config.yaml
levels_per_channel: 4
layers: 7
norm: "layernorm"
fused_qkv: false
positions: "learned"
optimizer: "adamw"
beta2: 0.95
steps: 25100
batch_size: 128
final_lr_fraction: 0.05
weight_decay: 0.3
Rows from block 2, named by matrix and row number. Rows with one number belong to one neuron. Each number is 128 + 32 x the weight over the matrix's rms, rounded and kept within 0 to 255. All counts start at 0. Numbers have three digits each.
# fc1: MLP up (model.blocks.2.mlp.fc1.weight, 512x256), inputs 0-127
# fc2: MLP down (model.blocks.2.mlp.fc2.weight, 256x512, transposed), outputs 0-127
fc1.420:121129153153189085111112133104146145109107102117191159122140113139123168120075158155130146109152109096147138104139167146124202097127120169165155095121089090114119106170146095172180166100155157116122194153130180131031161139137109119167124129124084176100208087165118146107130126100138137163111134180111102144128110088107133092141121107141142099126077095078189125132171108083159124166015
fc2.420:175147140055082133101117128140141089148104120147102120131176136167144093155156128144054099113138124111132115092121073176089119161084121122085122123131130157169139157061123188127153143156146112099114103146069114084157144134110197129107135145143136073142183136099110121158106120138121096129122112110131159106069125165147164153161124132128109204125128078145095082068151135165052098056171
fc1.421:121086149104130177124079145122138120111183094129126117184164116146166118092028129081074093138132139111135117109151103095141177158102113110118216000151055073121181215065170149148190115107125142162135093149146126105125115090175129150088121167114128157088149164151148100120130125182135093097127117078168124047187100145121214140138129137152099154159139119097165179140147140076091107100125
fc2.421:219040114097150121149102127115047219155114129074204162163085123102149133114107183175087176164157119196124103255124209033101134192094227145131048149139140171091201094181112153090096082169091103089129096057131098163128076112113056205138155145193125129106138115094150113122128064129144066147138159191119083174094164087187127179154144140100192168094161149232134090180064067124161161081136
fc1.422:169199092101079120106101164138116138143117142110124120162120156076170107120151165094123191156085141185108143104113105139160126089123139161158187120140136126149129103135191167152093172130112144135146144100134160098131142102110102117114113181124153123117141202087130107089101129112168103119147147060082171088080093109084128116145119173162166127084144142119141150076149076155165176156106
fc2.422:152089124129089116134146160126146155105131083137149172127141128174150100116110079083123098111116132210163094143145133095156159173124123089156170131062142155098085129178139160091077088093140123143133139106101182130131122156089156114134150141133087191123116196113150121148064108123107080069106184064102123111143147135207113094122116134146132101163085130065105090142118164049104177121164
fc1.423:115159109159164115097133148064110072090142121075127128128092191100194182080091173125189133132116135109124151124133144070144114129153166132153122077126117129107148092090146189120128149101132120168138136142107216081112183098074154117117121163121192129127179127108112056047120119125183142051120156051095129134072103134105157090201168157140173165122039127169170164108160110130119207174198
fc2.423:075170128133122117044040163144127080119131114139210116077111188065172105135127135081110140125149149118117129109135097124168140088167178134130082091119084129115137118102120200153176167182147144120110147133137119147146167103122121158173101140115128118141108117098143086131198137143151138134113121148165165086117105156094081192137171114121133203156131111101106121125159039120136087117160
fc1.424:123086125118123117097141161114129113082111127033189143119122192095148165130142104129125089125092093116120090104157109088086112157070113131198141099136092100132148132147200159122128142115177105089161151184146094054067161095135172110167094139142141138159167157123086096106130122177146147109125146065151092143111140089205188136153192184136190172159114066143129079117111164066165160163147
fc2.424:076148108138101116048042146111120072122154136119191139065129183050206098125106140103137111123165129121134105100116115146164128110158179155116109091129084123136120136104091170156169199165163127131117122164099173137120115105096139118160119135123158114104082119118123114146148142140138143119111089155121124064080096139112097203138172086107129197176134123127132120116161065090120081116167
fc1.425:088047078114111114153126171109124113137139131164128187127227147120174112091052133086105159096130125129140148108142156153100051076101047150179075059113099144081128132105094107124119172095090121085127095180149130090107096130139128165165152129139123140148234064169146137217095102149146105106088109134140160106106103132173135165164067148153119167138133181119157134136130138096112148105168
fc2.425:136152156141060161141126189091123113150158139125165127069060090174105137077101083196109106151094139052100129142101103109134099134125113132150167129108105073068144104129106102167118126127125131106149113156080152143128129118111146147116116160092065118158141103164120124165110173129124124134115120106136112171057122056133082114105137100143136144140152099163160081153149139142111119184078
fc1.429:158177085167153134139106105052121104093122145129114136080189175085119149125104150072169121166136143120139179137098168129115111130074136239182137118111043136148093098156161193129111189138186075118140172135123117112071159094101154159158095190059160138175143121129146051160151154144150122106094187102094081142122125122070194161166153189171148168186117098113138112076145110059127170074154
fc2.429:079168105138109126053040151140117066132130132147203104066134189065207091120125153093113145124165157099135130093122084149176147090146166142118072098127096139153122111115099188171158201180138133094126139153129149140154130113103091139165108113107140112113086087104123102142210127149141119142122098159146129074082095162103082197104148093108131182181146112117155123116151041106133073119179
fc1.430:171100089100148126169146107122157078103135108193090131190117095141129145157116152122125157075121168146098102072160137119087079179068100099111093147136125085168110143107134113150105092110155160146124127183116146124127145163135136117195103200106139165152161078054110129137106158115152128119155177126137153173091132103083139149126248130143191154101102177118135144103141173151180141159091
fc2.430:122100135162071160156130111155123135117132082125103117146131130132078140137105166206136127103151166110136155089154056132148129127140153131125158066155112108156144089120120115129193125100129154093177190159082137121119138088126150126126154101153133114128110165105112093082139137086119144145095080181149123149103158083131124140143070127097099086140140135141145056081086116189126145153179
fc1.431:072105126077244089130117124124191152117133126114104181146171166105092123116136107100176134108143176137035110105143127144130140086128111115175154015149129112086157097119169133113125166095126168105119124111150087119102173121106121114150134195150167060108137132168127128158107105128178147091126119082078147118101119119151110099168164154169137152149061092138138146156209087158106199141123
fc2.431:082119113126087131079128119138124128063117137076095127107125140145149117180195190108183089116103152140187102151163129125108164104150149117099165178160123150170138187110151179161065105090166123167158132152060132085135157150051173107196118072169149087128144170093103137146132136105106065124125093123141139080165131113219141192112125090097139155128133170082153154061146105091151181090132
fc1.432:154084133094156118167090178100132107076142111103127196105145151138145134156120131101128163127136183108140141149109162080168101107136128167199089070131125095114184184130100166132104136131156149138128146113107153119085185130085150134177117147124125123149135155164182080117110133173177144099094120084141050098060111124025129145187158183183198115151135148178127123109158088124125157146176
fc2.432:073164109145102133075045160126127059113141116149219101073132182067207091132126138091132166135147159115139132094113097146176167096140187152127072092137090149153131121098103183189168196172134142109121143150130140139140128113099093154150118122099128122126095090097131099133181124151147112141124111166152125086110087145093093178100157118106126181193137103104139112121162042118130078124195
fc1.433:181112148132151137100047125147072092102184134109159139110138190114156183148092111155130095195117177131144138135129144134133178123142139112159139143195144202114126131128089150074111167083127239090147091128137122113113121084108135182115151113082133117139127090122055089154137161124110145132090105124122104175091135102136120161160114136123156104132104101140149173127138092117095146109125
fc2.433:183146090146127093130074096176150165138123161152133119120128127138131115113158119152154092156113157094134166130128140148111111108107107124166127096162149159115175118128099115146173081100154165130133103119138110142129136118118073136145160060043099160140133085099113122150120133136113120127099140149100120170077147141138083145128091130128103086166112160125140157125127114105143120117121
fc1.434:107129184140106129123127139111143151086117125160154126118104136122130165152138150131075116132085123125147189143142141088183162123094126155135124151125107102151103183152086129109106127159146107151115092130175180126076103084122092135141093155140121121104122112131139136140157146139142086163142231148108099073152133097144087153149069116148162143133151127122142090092139103085138111104179
fc2.434:134101093135136130155109108161100118120138096111137146164140123116120115129114157120194147120157121141102101165145144145149106112092193166159151106131172188120133089131153134114063077133147148160133120083140078090145140107133202085127145130130192129124078183099155115094148135158123139095139159078181069150123112100146157120109161130131142135117116092145087162140115121106184159124086
fc1.437:109146086129175119180125145143128126165107142129121173086134096145129121190172187156114179135116191159099138101111130141152165120051092203155136147155115171107137127132097148103147116090127110184113151175148136042089128127110123079156138162136131142162128129144103092094116084103158166051109120074100121128132065059156106141122166138150192157103090168143114129134150145067111154045126
fc2.437:138102072124086145091158174067065134185063115080161122180156153104159134084108157191084127113177106135141182134081184102160096161169175143083125207148100099126137159112054168106147134090157106155143101105125169179107148095169174088171143171129129162132139193185089161158104062115132114127134111096132125144125098145144177162141102029111077092037131105168164145099169168099114046178119
fc1.440:178139110140113132162086121133148161095147155145092132084102164162131119142128110170116144149139077089129105122105099181094079120119146153164072151172102098131117111157106186082165152130143116163119130133133118117092132130175141116109123097115232133159105111101121087098128127158124112077101177157123056130130109132112120087124155143166159106131144083171083105176110053093152154138193
fc2.440:071112158125225114120134083126113057113139147126186170102155061150142121118129146098121106137075144115094081137157142072160206155149117163125144116124163128134145120106133099171118088132155092093107103115156054146144128139123176144135133108122102077087089121163158144121087184068152148165109070126132167168141153184100116106119130111104082115176138182118140153103165155139105163099114
fc1.442:096118061128118107108117138147156062041209158105122240091084080127166107152123106136115160111119145137068132178130170133075122113198127095122094114130151162157145162091137139085152100136133166148105091136103194131089168152142119110131204110174157142129098103146108121119113105126136160131136101142118088103140109132142117140113132143122148131081066121132155162100103175088124218108153
fc2.442:164131132114095137085189120142129163166113076147146097173180178172090161144119120164124055115174119165148107072101100101165195172092137122136109153134121093125026117158061171173163136172105084143119094133121121138152119102077062150125092202139128080071151142089100124070146133097119115179141151098132139109134134213147108138104064117116132134163114111140116099176154089178098104130130
fc1.444:162140084110116113129089145091137126121186174163136186114084096108157092146158170156115176162056119169085112181117169080116151118121169129099123148175110110096096133121123139166127125110148137139119152069073152120097165144121086091104157152136109155092160093143123052098144190100133128103090159143083156153088100110152114095091131129131137115067144120176185198106140090095131175120123
fc2.444:063159161127156133122126159140135086081064099164121106140131153181133163153086077133067065111173146070145103096085094105132127118097114107092131120096141154065125099095059062057130144153134145134101120188227089184114149098147141173159136122113151105107145188149120156129108110178125129167182098146068146104155100120059109142127156154127124111153136142087094126146132129207167082109093
fc1.445:170151145173100124149065131127136147068183122129150131137165148143165125132096193030036106171158099166102070163166178081195126187126161193138179109132000099162180128168112130120167145115117154089125128114075123157053171137183118088189090173156132135060130158173113119035125125098158090091091128176086166140077052121088088081140108125129117149129163173068150146099130207129140151137125
fc2.445:123139078027207136186120079149129188148142163208103126018080055138100181147162050151104107142152137082182117162211088083221220120043071160085215086112179188165065114105074187009082164103127118147107120118255060040096175120016205128186218082118120049086111084159083153141154206133113159168103166187180067096083201180221122209115118161150024029084146184016205133147057137104202119060152
fc1.446:094141136199135129100130118131124093091149135027173152169145115095128140085118131145141171157100074172096176141189222096167140151121092113170105071109116106151107117047155129152124171098131148100135173136069107052132219124135146107185102123108086117098162115202141089148172186177137136144122186130144110171084122167081186160139099129160146123129120161097156165145077142096096136128139
fc2.446:154092181095135186114153159133125157084139150038084180164102109092167092111147101077140220136090170122093108139115123114123151145151138121124113141107106104153103155072152149148158173137150106106119124171072161115102141109174150121136144075121059130124136146160107115041120142154123142130117180142151092148072107200034132140064182018096172126101121108130119129193114143029117223131147
fc1.447:114147100100065125115115169091135186100168107153154195144104108147111095155115085072114154116091103119137105139118082119118115148150107145137108116137098159128070150139100113156137210120132102208124141118124158159103148078183144130140141098114133129138126092115153132116174130166167107164100081144139087104127144078106125127142049114189139155127129137114160151143168147100152165150162
fc2.447:194155157118153105147102121130095074147152121095154094144061114091086175111127140187092073094141153130121131099125149134123102149137148142120145139118092180130178116099119148136122121158101156124092142131151143095150078118164087103115120103166110112119134090183134142133110092106125155137161094125075198126151098182153141108156153144114107136086199148191138105107128108189112083155141
fc1.448:087141116135143150148133114132149064117106187096113159176115146149167139063072172145175098132153108138097111147141093091081117126138104107116108093177139103112169143079078167065154160188141140108084103136148189108107125155073125184138075147103090128120151127127090134150155107112165141086150114145149132140103136107146107113137129146123236150116125084119097125142116172086158134146147
fc2.448:151130118138111141105121126132137119117120129141134133092113160132167163086147145113141100143159128131104187130101160152148160122129151147150108092085133151176025070135115149183133148139115145135116115144138101157160121109159099137123155152160137118112099113134115163139118159139146118139125133073085112150128132139102146149109116060107036128113152149150119126078105104123151161112149
fc1.449:104186114135190113133168089143116095099096148113130107129137147134159143155089106131116123148081129113114135127131097121155126163144142122182101098036129171133110109126098144104095156109136098165225146147148122143111141116149138141093131161132138101136122157119028124125160121125080162148000125145069086135133107118137094159168116132179099171125121103127123142098107110113100178121147
fc2.449:170163133116138095168141077142157116119069137142133105134144102094116139171115138087129087138111136098142130158132135135126093138096122156130135121067116127119123150142126133150140095099127109143162171117123120089111151147160136088096141112182151135144136135120084123142103101096099138122072127117114201125148129166148155108131115126182138128126172166163162168153100185128176178163120
fc1.450:170105188123088185183100105077145096090107159146114147107164158074104146134120123148106139123119081129115161178130108060137165174165146135147141129103090083109116171140161178117119176161115125155136136166165141146158111143072135143091108144154094167143130158100139090087157159190146130135097126158144067087131171164145100155145156128176073152131140129167150117109090108159146128178128
fc2.450:095080109143138089136117144129115138100119131092185191144079121110125120127145154103128104098107174110131142140154142174138050156114060160132070128135171179172110171142159095151114140133164183112118156092091166050072179109192123104173137151138119102148127130107133146127076109158131069107143115136091101121132104116136168100136131126112086121066081085161122134113185100045171112066164
fc1.452:130103159135187198154113156145144091089106137133132122126153085135211152152067128118117105116153142111178114090134072113078072125152085149136171108107139141117112160063185181104113170119136153140133121162117137036139123143117178184140122096156166122122109165162135083103153149172119082045137182102156090133127104178101154137152159196118163130198169146119121155124113146156165103104143
fc2.452:157141126148106105150115150107092088172097126132163130119045222115172130136090141187099132153078071154066152127101162118141138092044220156161118159114151149146181143118153130118083060106137119139165138138154159164135085088122121084110099155133168152133069152090134107160136181202131125102121099093065103180097117058134103153160087087127129153078189113182075108136155097087181130061069
fc1.453:154171117176169150170089146103126089107107141100114134093113168140175108143154152129104189120144094143139153104101114130093106115163128133148170098158107103080061150141173180117153109134146148168095123141099098160128152147130120144188165118100154111089110168154143082127105101111167129063086089072132182113066140131130103135173174201154109114161125134130127162131070123082135157155072
fc2.453:077113073115045113124161109121123190102164101139142087136112119114112180132114171090112127139132140122146163076188149133128184144069073126118138122142099166140076143112102156142063131122145103159145116130168147128150146156104153114143135122090142059115141062162135137138142101172121102104155101161127098143109096159154112128098102139146136094111151150170111088111146149188055128111146
fc1.454:151135135139158130096104118115103105123112155123100150144152115123095111118123156120115108141117117140125169173167118112150179110107099154142127147182025149151099126137100110098196134114122095174139135130142124118106133183119145117139129126134121116072162091141119106143184151100144105157095140150170120113151145165149110179100058096147148194151155119131146164088144121124129109091149
fc2.454:125100103120131111150107147149164170142159085080137104118094116108109143141085101150153104107126113150147090091133106146087071142118119141148108082116205106111152099112165113143069132102110184081148124119085162129124143108126099108090133116137093127131111150113114158129122119170127163091157081141096126146133127063118146097171153174127124061167117154171119107155145105142114166196140
fc1.456:119159149101114105109071107091139088110114162119167141127184110070146141109071118151088121159132091138082067112136123123108105180098077160146155069082070087202160153100179130125175191137186092147145168164131132105109162112097184121160036115117167192115175112157151079150151160208159196140122135118145104111065129067138155149183187187145173141174122120117156123114127118134161144108115
fc2.456:081171120136102148044047144136119088118135131142189108070126186081202097107114121111132158135148140112122103103126084134175146105167176130137061102125089127127135129092075168141164198159138140091131140167135138165159130113104089143152100109101120165113080105114118088156194128156131109133118117161152151092083081140092083209107161118112109185189148119108133129119147070107129064113173
fc1.457:114130124200147069106127142076121057072155134175109130107129157119111130130106163135166153128126058132116106123120112099110140214119080121155122140129087118151160086094137167150150138138201152109145176112150174066116130129078116119198074127103143121076177120063127103132168141118149127194162164127121102149104104073122133088135114142133194104167115170084168115029120128141127115146128
fc2.457:115124115127090165142151133136123135126124091132149127051157121131147130147154106154201177124103142124145136080155127093183128077143140135105167110102175098187119117129146180162127120141094093103115140101144112135130065099126114155134087084182142132085132130141113099091140152151128112127129172120146107094087096123140034157154100111138142081159185102132145084116103087078056109100142
fc1.458:120103108146135204134109149104140049154127109159100126107229150114182159148104130152115109138115137122126121066135115076095144118109108144132094092127097110116160115040095165176178128078131109185132160193140123054133127140158224127096142159113118150100158117144153009111138204210142086096104123103156104097174167181120209131121162106148143140176149124121129150145134127052094096095131
fc2.458:137123104062119134158136080159170149121134168114135161102096057233107097101160065084139092136131061139092168161114167070209145140112147135121116066151144189186130107174164150158114093184113120044127091036106222150121131109121145160059174132149132112129131123082162120162132087093154123189134070155094125173113088075130118205111188124120104124077130149122156082118118110186084185112165
fc1.461:137124100145106141140125081130175166114125126111157105122126111124106140108109143182143141162117096164095115158067099159214153118125089135133152119161099083103080086135117146102136160139105162167135157129152154106157182122131090112116143134110189111096158123157143112086154125077137145089127161137037142121122058103140088106135137179137170130096123143092160173116168065145137146181089
fc2.461:129141096112149129150179152107126100129071110104124131128164140187122111150075161101156081130210127107133160125160165135122143132113145133107147104115160152120187142096137116114135111160087097079136089104068104182137142097127144131108136131121093143195115132085147159126125111180132135132138108117143076106125153158093182148164135145122162107078119156102127065135132209107118153114128
fc1.463:160186066143206170110152106099112103107138078111087141114140113156178142143138064043136102140119155156127071152098132128116071143108116129145091130124130074123185090109136149087129139065067151141162148153103120096095124085143187139124169167134129143164119057187149083073097145126152138099091119108125110181116152111134155085138142098100189121127082169143136139104160136148111201125142
fc2.463:170162071106122120144053138150144146101147121147144170173110138109126116091129046110143136129122144122116109076143052143078219154126078095149146119103149056112105107091158143191113158141185099150129133121112104143130115073074136121118112084164127140119108176164117145113116152146135076130106161088138119049086176216103142148175115084133081086174095110135081103154126094091157123159104
fc1.464:089086097104142145113126126123118082162180118109108116079157115137133141075113131138131099134141128120149106029145104129134097150156152103168120130145131168047117122128171242179110147090114143107114124190138090087131167155031232130107135159111132126192138178151116040119094098184127108107102119108126114084152110087149182141132172164127120140144143123159110089166122134141134111188161
fc2.464:149129181083123155161139130103176120099156127159129147113123104127102128094084171131111139113168114121121174187175157164096162145129074133162140121089131120136214105111198066041111115129176154115133141101116139179109165106197074158092115077156136158079122137112134141156170118116118114120132140142114156178067156099119184187147119122113107122126142133103128126100169077115143132092101
fc1.465:127129148199177119124140120127154093115120092125106146122182137100147135121120141093081065094152115110102128136096180122107194155194116144123149082127124097131127160085132113176094094115151147153160121142189129121133155196099144134150143137145119140087108132139130152167083131171138161085138079167163131069188142126148109131208094142133130125122082079077103145101142154062165186158100
fc2.465:172153148153161112129101123146136156157164128155144127147077120098136161137158092122201108120070089132056126155127194146157127125162118133103133056160135143095093136126155103090112101169091146108126128089186096139151122107133148106171191109157104165092099150120110112112090169121102223095154103125121081151203029093100139132149170143175176074161130122222126112200049081198140140123098
fc1.466:143098137119170111126126070064115124121092114148092202126156128132135138122138129078152143120138174125187145104097111160140090164073174116167184078132138113096126195149193145157134114127110096155147113163185128062127115114131129144124099152135150067115102165187143123151115154165144125048114097133148113173093126133153151132204126169133124111186108075122103087118155175116066180103127
fc2.466:178122161137140121200126159176173170122120152152124109125116077140138123134105119124137134137115068113070192152076106109138151141169158156103123136119103160132107082110106105081141106128148140078137128122099165178146185129146072130161164109091096116116146130129132125141182106111125138173146173151138166150084099161005053181138157124144125136121118160156160086140136048201145088059131
fc1.467:160129149090162095163097187107154091083160111127172165107156157157143177140140149112079144124128184071142122121221109078128095167124136111147181055111145119079211175072176134162089121122178127151132126161118127110144047118130137135103085118107105186130129156078160085110067197169171151144112128088146099103160155131111192092184138188119118102181129119115138093147127131123099112129147
fc2.467:085125115127169151098188074143159173168095101161156152052146078050165119117129180041154142147150072188107085165158162154130117167121187129145161150150112162145116175169119099138098130155110132113121107099145044140098128097107123159142137133143094152026140120185142137121123169070117108124129110086129069154150183140178052152158001123103060115095128179143114131036148135111107147174075
fc1.468:156162133110140141169113119117104143104168090102124137141142144101137152107146060080054075160150099104108069108152145065121118177178075119134111089154074133148168156108156149127146213104136104071142169193173205099103107120118166130111037158063235156135159159155127112194103163153165172145123168088124177159118100137043170149167122155148162139159173118068123091123130062149171115111150
fc2.468:068177130105138143125088139127176107117133102175097163098108081136119107193174093153081083130115200053167158102211152165157158142213056126146179077157130120158178146074053080151162157166148163158105105159042167085137176160114054127148106176123160099120070117123131104168108150148149094145108157146137145119143075168001121113127192077157072220192098023093175110147108067182148020102123
fc1.469:158115156170106108111125103134114148119107094226093097089165076151125118117134150122163132143128112107091091137120189133206115169113134128144182071125057149157135128144097098096135141197149148102122138160153209157125163186095124107181167134124110146140168110178113105146107101168151116147111210114099064125061113066066094169117103118156131180169136121100185125129139127155143123110174
fc2.469:139086104144175105127127062107134115190113090181154143093128151105110149128164194081072081083100188115159091193132158109160149103109117106161136146132116129196142106186119097155165122134115089072121121116124199098104172132063216118123086118112055115156121088079120166121133109075105142094131052176128126150181139126146084130082183126135101108118112085134112144168210094091070173139184
fc1.471:178143095101132161144112147144097098109123093067165133169143136076150223115144065123127090137082121102107131133135107105127096107114135211184116071139041091099179098134124129111140166190168157137108143097167155133090159046122168130134097129113167198152176092145180104163143110190160136105114155124062114068088091124166094114197116194162255154152148147173107102116153109112120116165163
fc2.471:048161127140116116057038149135128087136143112144218109095144195074167099124124150078106133121152150094118122105116109145188155092138140139137074114136100142160125116118137167198156213180148127077135155137139154127166119096123090132142054127110159101124097104096128089146196148176130128148116103140133109076069102155110091186128160110116130168209124083119128105086149022100123085145192
fc1.472:122139086113185149114083135154101092127198122099130133119159116099162138122133105088140109168093186122148104090126106130116075074053126183142096098165095102095145132095184170170133148118115074119118129175146098056143135111152208115106140184153137117134148082161124109129092080197141177125139141120139150132108104096111195178148134166133136155144106126152164166150189117139166146038116
fc2.472:032128078080134094166128161163134085125122154076092086120174160181088057140132104137148107160123108107162198099127132149134049108134147133137130113150100133169124096112151160113158105120162065118154093107088191079123119146109165174149103198088121012144078163124139130166185084190109116197132132140127176124073086155052151112115203145135082173070122158069145088143104125087139092065189
fc1.474:125100142123131113137168159070125128031147180119165225138144138125129162146077126111106129147116114114088124102139138116118165164145109130159141138068129072125148126136134140124115140199117077102243059161155122121110120133156141138126149162133147136111122124119000130141103125126024145119036142113000136087138154161136132131188119133142165145140125145157114081095140107129120173121111
fc2.474:120173112117132169107074149155149138255080027184158053059154097083153093059156145123153134122182150161154127160152106127132131141105126129137123093202152170124054132102180107087167146072159203108076210101095092134179134123169131075194119126110085086190097185093255158160179151174135145139206111114252127130099045100106123163040147120155081130123115153123152174202120152101171056114170
fc1.475:139168118188107126103088136149118107142147139145095107131125083138179112121144114110127109155073131164124080128063100125183156062098139147139169082210060107164091096129144151171141097125127118072139141118133088089105152119104137100144185177121148143055111127186130093186166152101139094046108092148076152118172127101099130102130137137144150185139117129140147153084134059121118152163115
fc2.475:103105148114143127128172143083126152134054098108189136197128120130194142163096192121163168141131096178193118162180160118124187075100107138201161107138160147000177126208141145152086160145137109122144094113149117144082123088142065125107077144155179166163109142112145133108140171195113037143144098101105073146068123113079137129150121107140125068060135120204105170137158128075068163075041
fc1.477:109143171145146123117140106124107125115168126156156149127139149071145181099134123103176086150118163104129126091117177097122154105142073192111125091097133119108160146138136133071138124193155168142125099147160170115092158133108138119139060108115147144125145134089136127156104115146132143191156090120116122147155155068096110171143117153096090101085133153112147100151118136110125133137112
fc2.477:106141162105141115092150153163142130167131111164125128149124125162138116138140144107115169145153140075162083123113106107077139119130112125117095162139093150093093180169070115178140109130158139148133137122103154133141034138145144128117138149121154103136171111155127130152134201192124042116165179148157077134119088099138170115148144083119033155107139098130123074138178096152093084152070
fc1.478:153104124143132130169133144169115095077134121182124164118202145130120201163161104119144159097108062176134112145160181057127119134108124117115177164128151146137124139069180154125089176122148080130117160145125136123124095136142085100203100152116108144128198103098123023105198096173148125163109099170095143166108099119132138132138137160134204144120140122180164123068097074171135133160100
fc2.478:183111189144159133172142133117156172145155130094143150101140121165181123125133152189114198126108173118086081148095136063120136104135165104110081152131128087097125135123061091064112157097086114086133147064151117160150174161156029177099144194150099153131133119162133108153088083102143193146124166088099180085122107153116113149077087058121099121112099178088113147177151161141083131154107
fc1.479:104127116130067141070148129123108145146155142102117159134110141102157167108127173141122109164110101178161134140112114113149125164102125176121157167140135166136125148125188148091106159122149103147129109078080110129088179158083115089163106082148174182148136156190103093104114093104144155110105128142127107135101059095174118123162158146141129104151139175081107132099106130122159162064119
fc2.479:120147114135165111093167110118114143138070093193054121110211140131148107137166087142110185145165120136131134110120137121090142153167116148091088093132058116139115155145122120105137132164124155126112116108046143100155081119130150111123123135119115089151137057091113156148123139120116119174118134107127118136145138167083147129097097094143144167119057124131132106105140120194095113166120
fc1.480:152128130089067114059128136100144172119096151095156147162144130158113128131153097128018197103172148106070140193080155084126086147134127121162169099138142152163183112135084128105109145157142157129143149170124174106108178132157097126155100161132148124133120090201150127160138115113147101116113117144102166123087098130107113155133153120122169150104161087070161128122160107083129220114089
fc2.480:137134116196104122127146119102116110161118125091168152111129080124164133133105128178171007126099081170113093067078173149092152185143108137125173115149096159073126135128119124122179085100106139185155100125134118179116086168097113100148115113149097118104153135050121129103157152129133216112133170134159094116233106111156096159107155130142084177164101115127089111135151077151185076182103
fc1.481:155088109102174143096106145118065136141107148136106132184166186152147124186100141099148110205119102130118096110156183080143163120132187154170125126142102169179109077172136123110167119106137125079167216108173102118104117112169129158173104183140194122177183118132082106165155162118115160085087125109084144103118123113115134129124092118096106200137089154149080151128198130065068140144185
fc2.481:160146120084124098168115152174109146104135127146126136090090147101115114145146169154093153125157166166099109127133089130146095168101169167095177133133143106141099152190130138104130132136087154161150144126143128138124117104108110114138133136140120142118109130146137156176128171166110131146130132121138142080139132114165143151128148090097147143073138108101142148178182120111113139140150
fc1.482:156121098163098121098107122130141145081160169125105107134140165124136116123108159128088159161164122126138086172093149119201130168114144212148134078183070120096086189156066158150151098133094115126157141135105078164125138107108116154156110148136137139106125125134146087108182085107108112028134121150119182131104077142087109118124139138170112164156115153095107129114100165129082111194147
fc2.482:107153095119157125192174117119154120168134103084168127091116084105125112131129162158238132151117113133152173090183068097094175076064077098133141202139170102144153154081139085140110163105124138134133166098183134102090163120113089108114148100132138109069123148139106156119106194153129177196125150088150088145082161088145150164159096138145124025059121163118159164116158123117181141073099
fc1.483:171124168144144129080156160116124172139141146168158167147176191159083143137113167139121114104095084209128070139127166103215140062110088159168168107119125056159110094152101122124138181122147101106124145126129126110112119162133120139127148133096068103113132121158127120130121160114137095150112133125130101146111119146097102122129164119134189141115114142145176157119202079134170136148071
fc2.483:075166095113110140074135141118156073148087135075099120140203091110169124127129179104126062103103111081118206112130113226067072098179072125112116105127140199098182192115160148165159156169118146074137107143066132094135148095173081139179135128139156096165138144109103133123150074150126166118152177153100094115152142128092172141156131111138163167082118129121091109104128197004096113157137
fc1.484:144173136109133116156098176096097059087129135106118161159138160076163168145084140076141206166157142157112083161107147076151190160105124196137102153158113138205125158178070144147121167159153103094113136136061151116091186083107118081132063131112117155157136064079104076099090172134157140050100173094116156118124104107103116140153172174177082111118151125136143158088136095105104181147157
fc2.484:038178141131107105083047150134120068124165121139192122058142189092168141118095156087151123130138145090144121117090084110180176103138152168120072116117089149186122134117107209188167213185152102116116129112128129129166119081123123158168148122115129097130091046098121093139190149151142112123120134139152119073074129185122090233133155117108132187181116109137167125120156055101132092118185
fc1.485:111114103120122171093091129119113104081122072108134141114170148169171140133109114088140131123127143129160176073163092135106099129114127130147135113128118084094165139098146108095179115111101103133130142166144174125117095066118149146151130158144161154086093144153126141174101111195142172136126119088134148102159193167134166137137126139112127103125138139118079114129195190088100124134133
fc2.485:156124171097121097093140123119132139109196147159085132174108121117105118156107124113156152127112111120079087158098136133154121135122124106082117138144105144125091146129123178163148159146134115083132130143120118116142130131166102141168115148129113123131157095119139102096163123086128086124150168148105106145105076125104079116069150126150146157070142115152167150115130059152181179116141
fc1.487:148185116134152125113094197075155086101118157120106223138141205113095142111061125053119144174161113081131109139110134070164139140101171200165093107121107071106112115153103150164121195135155126106123107159126105086068123133153150084171079166095148176149154095089163100169155158123171151077114112137163146139151107108032144113170144194140106124185131107147130136157156054096118187043148
fc2.487:064160120146108142058045159143116080132149129162203099076141182080180104112123165083134135133153152093141140100117094123181166089146167146117072112128095134174111108102112173188158196172127125101125147166130140132152132119119093141145116108100128099116095096113117099148225124141147111175120107159149142083105085159094080193084136089098131187184122095118151141094160044121128086111188
fc1.489:145125105098167106123122154170115124176100159158149173096129140133101206123132141110086160114104147128142127090132116091129117069102136133120142111173135072078128164120102141182143131184152061083114068110143099165091118097153167111162132083118146102118157118123126094156114164129139211163119104113140135114176103069154132189190129186132121105149120096166167182077170055091134132113126
fc2.489:126148083124071134127154103117168123170160180147089182134119135191157141141096111112182127130076105101083110112123080086093105169091097132141104044104120187159223126116117133107142065130191191165121149175086143107125146127126132069116168110131146193102122093139154123105110103167124114111147135187127115087080126127100137166121141100115152162134086099092112096145112091129154165127140
fc1.491:186081147114087089102104139156088133135128133133155144187147139124187149096173156122119137142089126115150156125164091104174162158124172165128169139136059084171173154150095131120152119154146108142115121082164112135088133113123123107135099117150171140092112108083116121095140142125130097089108164189108125109127058161164139148120135127135148180169108116096126175104108093097125138165148
fc2.491:131140183136132079131117106151143105097190099115139157123144101103127150134117118101108147126116140106164065131135148122180189072109098158118129059123098136078111088171135154130103150155054104134111132109144169120134136094135112139155119074126139135162142142151147113110198216098122118120132149132158086125114154134110143065136156103152110126142185140122164106149063070162126121091098